A small sound classifier, trained from scratch: batches of 64, 78125 training examples.
Rows from block 2 of a small sound classifier, named by matrix and row number. Rows with one number belong to one neuron. Each number is 128 + 32 x the weight over its row's rms, rounded and kept within 0 to 255. All counts start at 0. Numbers have three digits each.
Before each neuron's rows are labels from the 100 clips, of 14976, where the neuron reaches its highest value: "responds to" is what is common among them. Only what is clearly more common there than usual is listed. The data: single English nouns, adjectives and verbs, spoken by a formant synthesiser in many voices.
# fc1: first MLP up (model.blocks.2.ff1.fc1.weight, 768x192), inputs 96-191
# fc2: first MLP down (model.blocks.2.ff1.fc2.weight, 192x768, transposed), outputs 96-191

responds to: reverberation; /d/
fc1.724:117087126146149209154123077146103080082154115092144113096067110098120166148126078150106139084138174171145131126162049161149103089164160147071161088171150131131148142082128141134190119127087162127137135113149149100119125145101161138172072151131116130174149087149064120114097145141097141092
fc2.724:129125126144151173175103157121129150174182128105129142139153150138155098176120143157153145091082122082142117099085125110119167113101140158115139143159101110120172076184193135123124155123134150108064151137094166151100211127132110135117218098141178153118169172098182168120135145154123147168

responds to: /t/; /b/; word: bought; word: robot
fc1.408:125171117141108108180054069156085083194140127130105155145086092104100081141069127103121129097102138139150115112130147124162102117130135133142129109146130092153105132149152084167153175114118169165096168141104063121134147156052077095169101097183027112139138143104172214132103146138123156148
fc2.408:108126166195147147144142077095109136074157122100145103131188083096127056135142110079051129125150107090083085145069189060122108158037097124124098139129126121147173108159179140140126097136117137099066123140139123161096099139103105124102144140128129097129138150110144161134114143162124129121

responds to: /n/; /k/; /ɔɪ/; word: coin
fc1.481:103166118138160092108147149074090112078144147201160169104125140145140150150175136094113108141167105106136167114096128122109167136097130149130107123205145149140218096134177181155079128089099147190129098150148090119097154118122105140173142064107080124107060124073167080107127125186109130069
fc2.481:164153142166069086106145129115156175184091121095133134134069119174109074143141067082090141111111096143139111154052134107109189159159145035104125087117142142117113154117080172101077121116068133133084070135115112113102187150172162129105168101127172087099128153135180158139139105168106184125

responds to: /b/; /ɔɪ/; word: boy; /ɔ/
fc1.68:134117120151121081161156154095099191137094081067106131164125090129045101149111158181156110115144150064143126128127091147118106104154158119169119145158146129134124150101140107095159167181182068127162128089136109076207165173141110126144131110143236132111137137113179127095162120114113172124
fc2.68:129118096077128118152142121056104087128147120159120136142119147167142146124130130164127152094112100165134180130202148124140104159225178172109194113136155150165152144126106148164177135171106104099147105128191151122121175143165152105146183159123142139081126184135175123131085128120100162089

responds to: /b/; /g/; /ɪ/; word: big
fc1.634:127124178108171148108147182098126176144157088132155146200147130123123091166101153163130113084082114111132173124081083124122069132152109085079133096132116099128094174172119107096122161103169126124154076167145076098092083139166117173077108109117092170126149154199078169145133106157190124109
fc2.634:138149150105106136124125117216093189139176112129204112094111110142129102197071136106191130126116164159125070123139133113207113147121180081145137162153101072137131174138121144111099138095115059153160136094107128103138120160093148110151152119087078081091102128158169131083130127109178134165

responds to: /f/; /n/; /ɛ/; word: friend
fc1.165:122110098163167143121172187130088118134148112169180122129185175155114139084103099148192087102133141172137105167155093130151154188113139106113140108046149127154110194061121142149110146159126179127101111102193145148098120080123157068129103147097142174143135116106037164114128137158141127075
fc2.165:086049104096115130158111126116119123130167147102140179124127125107169179146106101151125077075135139167192129115104211033121145143123138131153118098191095140120106108128156165044122146138088077101124160157160127117100095110110145109135138151108079131097158157077141137120089110107061095185

responds to: /t/; /ɝ/; /ɑ/; word: doctor
fc1.639:158088113102158136155181138125090199118126141156110084076104100196097136175122134132125171070141152098075182052206068115096172134152140138100105158080142135178117121182086119110108065115154136123156129104113154089111125116065157082154199132130155181151085158096107108122189144104175146117
fc2.639:125164094147185122161137095163064167094155122124181141139074214127143124106146160058146091132088082141138158150170142135035092119110122112113114175177156082112125118198081132162127113131091117099057168126152142088092086075116131179174106146146111094185101112135168131132115128160101085115

responds to: /t/; /p/; word: dropped; word: slept
fc1.419:114111135149103143148057138110165131135102132087124137099106107101116127128126116084130139158081089111180149075089127113153129111163189120148146158113059155110177063133118134134050117072073153069149139142079135136115108155089102175142087059135107140115117185117138121140080197136149137191
fc2.419:118127121144141167143087130191112154155142159162123101157186065129145147141147145151100075186142120065158145149159155103088133183134103152119143137097145116132139116120105101108171118027121170147115139122107106097087078178130097115153127132123175136120080152090156165123171156141086134106

responds to: /n/; /aɪ/; /i/
fc1.635:067162066108143150109196187126169117115133090110078149102115089072099162123120156133126121110134176098139026139127105104115066139138132096190131151102118084153088154189086213114094129154129101127136085150134157124163169110168102138144090160083173143103165127129126104167175168106119127167
fc2.635:093195139143153151121190150162096121162117138162133133132092157085118174129127087078138144123145195085129142125129099097175107100182137138159097096155107151140121153108100109118152116040069131142103165161148119192102080090106141074140164134126121130082112135146134136137175153114064171090

responds to: /b/; /ɔ/; word: bought
fc1.27:118121167138156117135081126050137147126158115124130146132142081046143136125090145108135093122144076101163152118103132091135144128163129128111139135139113132167129130129127071146103156080138089117149176120081152071154129155116128153060148062175153132087154179146155133126111098131096124101
fc2.27:176188132081092099114084125076072116104101144105121206120149089132144127102113130117155105131090115077164065119128156129144136151134122170160161068153096099152101215064162177140155051120123125162112148084160083114159134121127125152169123151097142101142142218124082123104159125133176176086

responds to: /t/; /ə/; /eɪ/
fc1.280:169120194128180119139171138127096116165188164133111142141118117145180100187115154118112147151159141152121089151158102134129082123215159093064034114184189131127142152115160085068077105132117150186119147102151122179123139101113143123194024083132079138112135175112175125139130136135181127139
fc2.280:180146126163107163161194150147138134113164138090129146119134161089149072146136136111135145100088097123127154136088134188140101092114181098143133161185110101213129095103093082170136106062088143143158116150141119112151130113112136102125196163086078131145110166126116132170099152143174201108

responds to: /d/; reverberation; /ɔ/; /g/
fc1.659:156120085110115117118097149175162124151164140062144137128108141146080174121185131177094158097155109153068124164124102083118118113163157146149193158074130128205108131090116109113142116118147097135055131167163180158180141137078136178137214223127144143152156171108143142128129183149167137076
fc2.659:118161112094082080175156131124139171096087071110109152168185112133123180108118121117131140079145139101151096165153052117122121104177084121079163147085145125138119085197092107131154131121197141107119145142155144086183147168136115104118107123077112125195135139070123088116134202132109126124

responds to: /f/; /m/; word: farmer; word: found
fc1.272:099121107133144143168032107151061166083154111166112185102110159171159145073165118147113128150101079133101161158138133129097150198149147105137086196107137108080174155091105137110174170128096131096144137135115130158136131078172112097184124108149114113107114120122129116118076079103119137118
fc2.272:066135119106098173183167173170152145130156133104090143094127097129099153132125121086135112097123130141106153152147096141068134102158130128139109081148133129159102150199085137180153125159089133161149095157108091136142103093051089144208100133142223134126136164182163107125125145140073104137

responds to: /t/; /eɪ/
fc1.358:116193072094109166087142132157114094076122177096084176146145112202075153138127119090091150180111130173164112130126119107152175106162115117128188157126243127118175136180114121110094117084103091115099158138126149078156079184133140101153160127189083105134136091138126192127128126132121111088
fc2.358:154201143182091089124133092102099198064097136220146098159175115054116185157087120138121115069110115135157126171184141150181158104116076147076108094088108110097099115153129147173155152127098126165176131185125174120180114123158066115096145104148178148148164124109093117129103090094160102158

responds to: /n/; /f/; /aʊ/; word: found
fc1.244:165095083104068183158131178132161083077052079113109142106122157153140048112101132123103109130150107101130123189140107128143148129097138140116149141109136125144111159118180141128175097135140130100106107105131115091115141095207181117076135139193165141153182070133171140081067131124138100132
fc2.244:182155136129083122191130129117099064153168111145169107099147061090123186131102121162069171155146149160107128142095170133152092157086145148140078132144097092133177177118130109141153104083143053113126096133105134194062118103151154128186143088151133076140100150103148072144148084137104065117

responds to: reverberation; /p/; /ʌ/; /k/
fc1.569:158100108116120111158117168125151160142115189150116173140098077070091118168128146174170128162147145089145179165192147129136068076115176132122128116078200098088157092127152115084133153165129115180162097118089097136060059120161180115106162074140119093119123140106091201144137148138144191126
fc2.569:120083136102181100132081141144106129119087099117127061108176152133172127170105108167109166169162152140125132141136147125165134120165095170127166151108090134140150163122147118120140122144163116123206146126110144086062056158146165134050152127155176097103108175200091123078131122079083135150

responds to: reverberation; /aʊ/; /d/; /s/
fc1.651:061075081145117167140145133091102165137113071152124148090164187114167117172095129198166122112089126186139113146138086162124144176115138105098106155167097135153134122121131081173096179087166113138112079110102158166122162149148080111158139148125078098158108084097142173180092092083042095104
fc2.651:097165117160148099170122206120189125134185132070093125117129111141096134093145151110181106109152143137107118097120173127108141176198139105098151133170123135108140105108150081090131110157128146157104122165162151109176077075079109120153181141154066197183159109203166158128145120158177126121

responds to: reverberation; voice: child-like voice; /ə/
fc1.132:153124176156163109122132147099093154118136096204096145111135103115132158103101077146103155159131082073102147126094067036139109152155154142120189144095115079130106186129079169111091112140106057130083150141133126100209198146113121130136128139088118091119159095078144083105103139084118126117
fc2.132:189147121116106053143105127085169104129087125139149111140091127183104116103126026146127135078139116138120129099110071119116147055141110096182181098146081115117110130109053143152146074102129119099094090080129128086097134149169118114207106140137134176126144160132102109126138087145100136137

responds to: /b/
fc1.168:094158116095164120104160103151110083126064120164131200149197159146125114138174132164146087103128110133081097109083161091116122163133150091100160180085087171084112214086131155162080139106141157162191179111152136164098102150158152114070100084118136118127123164120081052147110129141131137101
fc2.168:119135085142078125132072107103127194142108153101121144165111151158095143114094097142116072137195132170155131117133131137098030101111154127061116090142104107168161156152127199178104097157124142130112134139129150149163209099130215145108142100161168162145098166117133114140099113122112102123

responds to: /f/; /aɪ/; word: knife
fc1.573:096111133124152129145117107068073183132137130153123179047143128129126169110093081122154103153139129146202142115170079133190121171045141131126100098110161073066135141162052144126105104082150164124084111106159128134174052137161123137107120152108183118145126125109132140080084104142147165108
fc2.573:130055134155187125109158157130108149109107082140172168147123112150150122219100115056161088115160101111160156140158099097113184179094166125103133135119137128143154089144139129100177104160136166150132163217122104141078134142090156098154069136171082168127069110122103116076154135072117050135

responds to: /b/; /tʃ/; /i/; word: beach
fc1.454:119152114138111178120188069175118118106125185150112132133161139102170069134093118033111147130145171176135127152110148153147091127091119119140140060129139118173145146164098133148059085183151188136111090091120118204075103125071142091121125173150187179106145167163138126150150122108122129117
fc2.454:128145154095147124189083147060117136096121151104137190127121103114122134163107104096117119136171113156135096106140144117134168163089150112087135147069152044162084127167124172105050119139159115113094183063210090136102093109065127114140101128102144113156138126106123168091128125127109132128

responds to: /ɪ/; /v/; /dʒ/; word: village
fc1.19:067147155158122144096162169194156129139143080161183186135126174110132153117078124103136154104111119151143119085168092129105149177114131130052131098129100186119161083071162098128134152131121193174106109127082112091169092195057120123135160090083160105149141103134124183148100096110178108145
fc2.19:104139141083110089133066113108103142141101125117164139082079063066108051096150149138079135118104083107125104148146123125123202100139184102113114079142136141119177094178114147183151147162123103163109236168139084150137162120126142139163099113067125131110131095119148131134146119128082104150

responds to: reverberation; /ɑ/; /k/; /p/
fc1.29:144101141122130105106115149101184181078134129147090148108144120091098134172086149179205130174078126141186143115178105118160097135151154117129111164096113128125106103064145122134172121151126058128151112154072134129164106190095172156102106094136119079106181203135165158102122110113125196170
fc2.29:085109126127152117087119108177128136100099126198174108128154122115121124128106123074084144117178120115147142136143135154178126194156091187120153111114104171050077134131084173090140149135106121141098134149064089166147134125182118122144133097089148069109097207118077136201123068169089110138

responds to: reverberation; clipping; /ɔ/
fc1.72:129136171191163159173128138097071129106095142077194139129172124154109101121168126148188173080132130114147166135132120113169139167098139145147106146122131176114188092087086096171141088082150124074152102069151155110150103167094141149120105150143120130099085090148118213096114139133110130174
fc2.72:115149040168139159101084169109183107071133100148122143127108186162131125162113105078205134165171158145149176134069090113121161183182106170150093184133158116146142166114145095110122180122086098031144162138121120138102124123113108125142141102119153082212164180138137129139092137129138121138

responds to: /b/; white noise
fc1.220:158118089122147052114125099097119131100140106068155206133123108116141122132127147147129106169102095125112134105093123195144129156171137166098125126120123136139100178107137130184094126157100114088156114164170143106099113093182124157085223067070076149120124178124178106119160118098149087095
fc2.220:143128111111127127180109034101152140119085120150118117126212156097118086115113134130183127129127110119119156131162125091093126111153146126125141095136112121144146079073136154145197145133182098154045118112188123150104112106092094118091110156179152148172159172117147107102087120127148111137

responds to: /f/; /ɪ/; /ʃ/; word: fish
fc1.701:086143077085140116152184114145100102156181125150132167147093088135084155105122148140099116189155136156140114150173109124203129150110104116147113173136132192065110162166088181094098132135073185113103133132129159155125093170112113109138107194169174174169065106149138083120146093058123113099
fc2.701:134135125105177107108048110064078144141117125150176139081097136195135205112131156098149113144086091112158114138111061141137123108100113168142149108052148152110161132146096129148157101133108135110147141175118170121098155152095120139118093122120089174133154173147057161159126064163102170147

responds to: /d/; /n/; /aʊ/; /oʊ/
fc1.316:171153153130115147137127127107154126128160106152169093113154139169167128187116179131064152128107132161117073225141115106147101145106179148082114087107156161155194168120187164126162106107110130146081144115068147141044136033165113083079113159128151120130121157141112096069102186120142118162
fc2.316:147184137101061107207094103136178152156143126165185156143109094127155125148140074155111072107155143073065147149100122076131139138134140204070109115105160120161117084135160136123136114141132142110152112142043130140094119152150181118169117124131159137135128118119117112047119075137144180103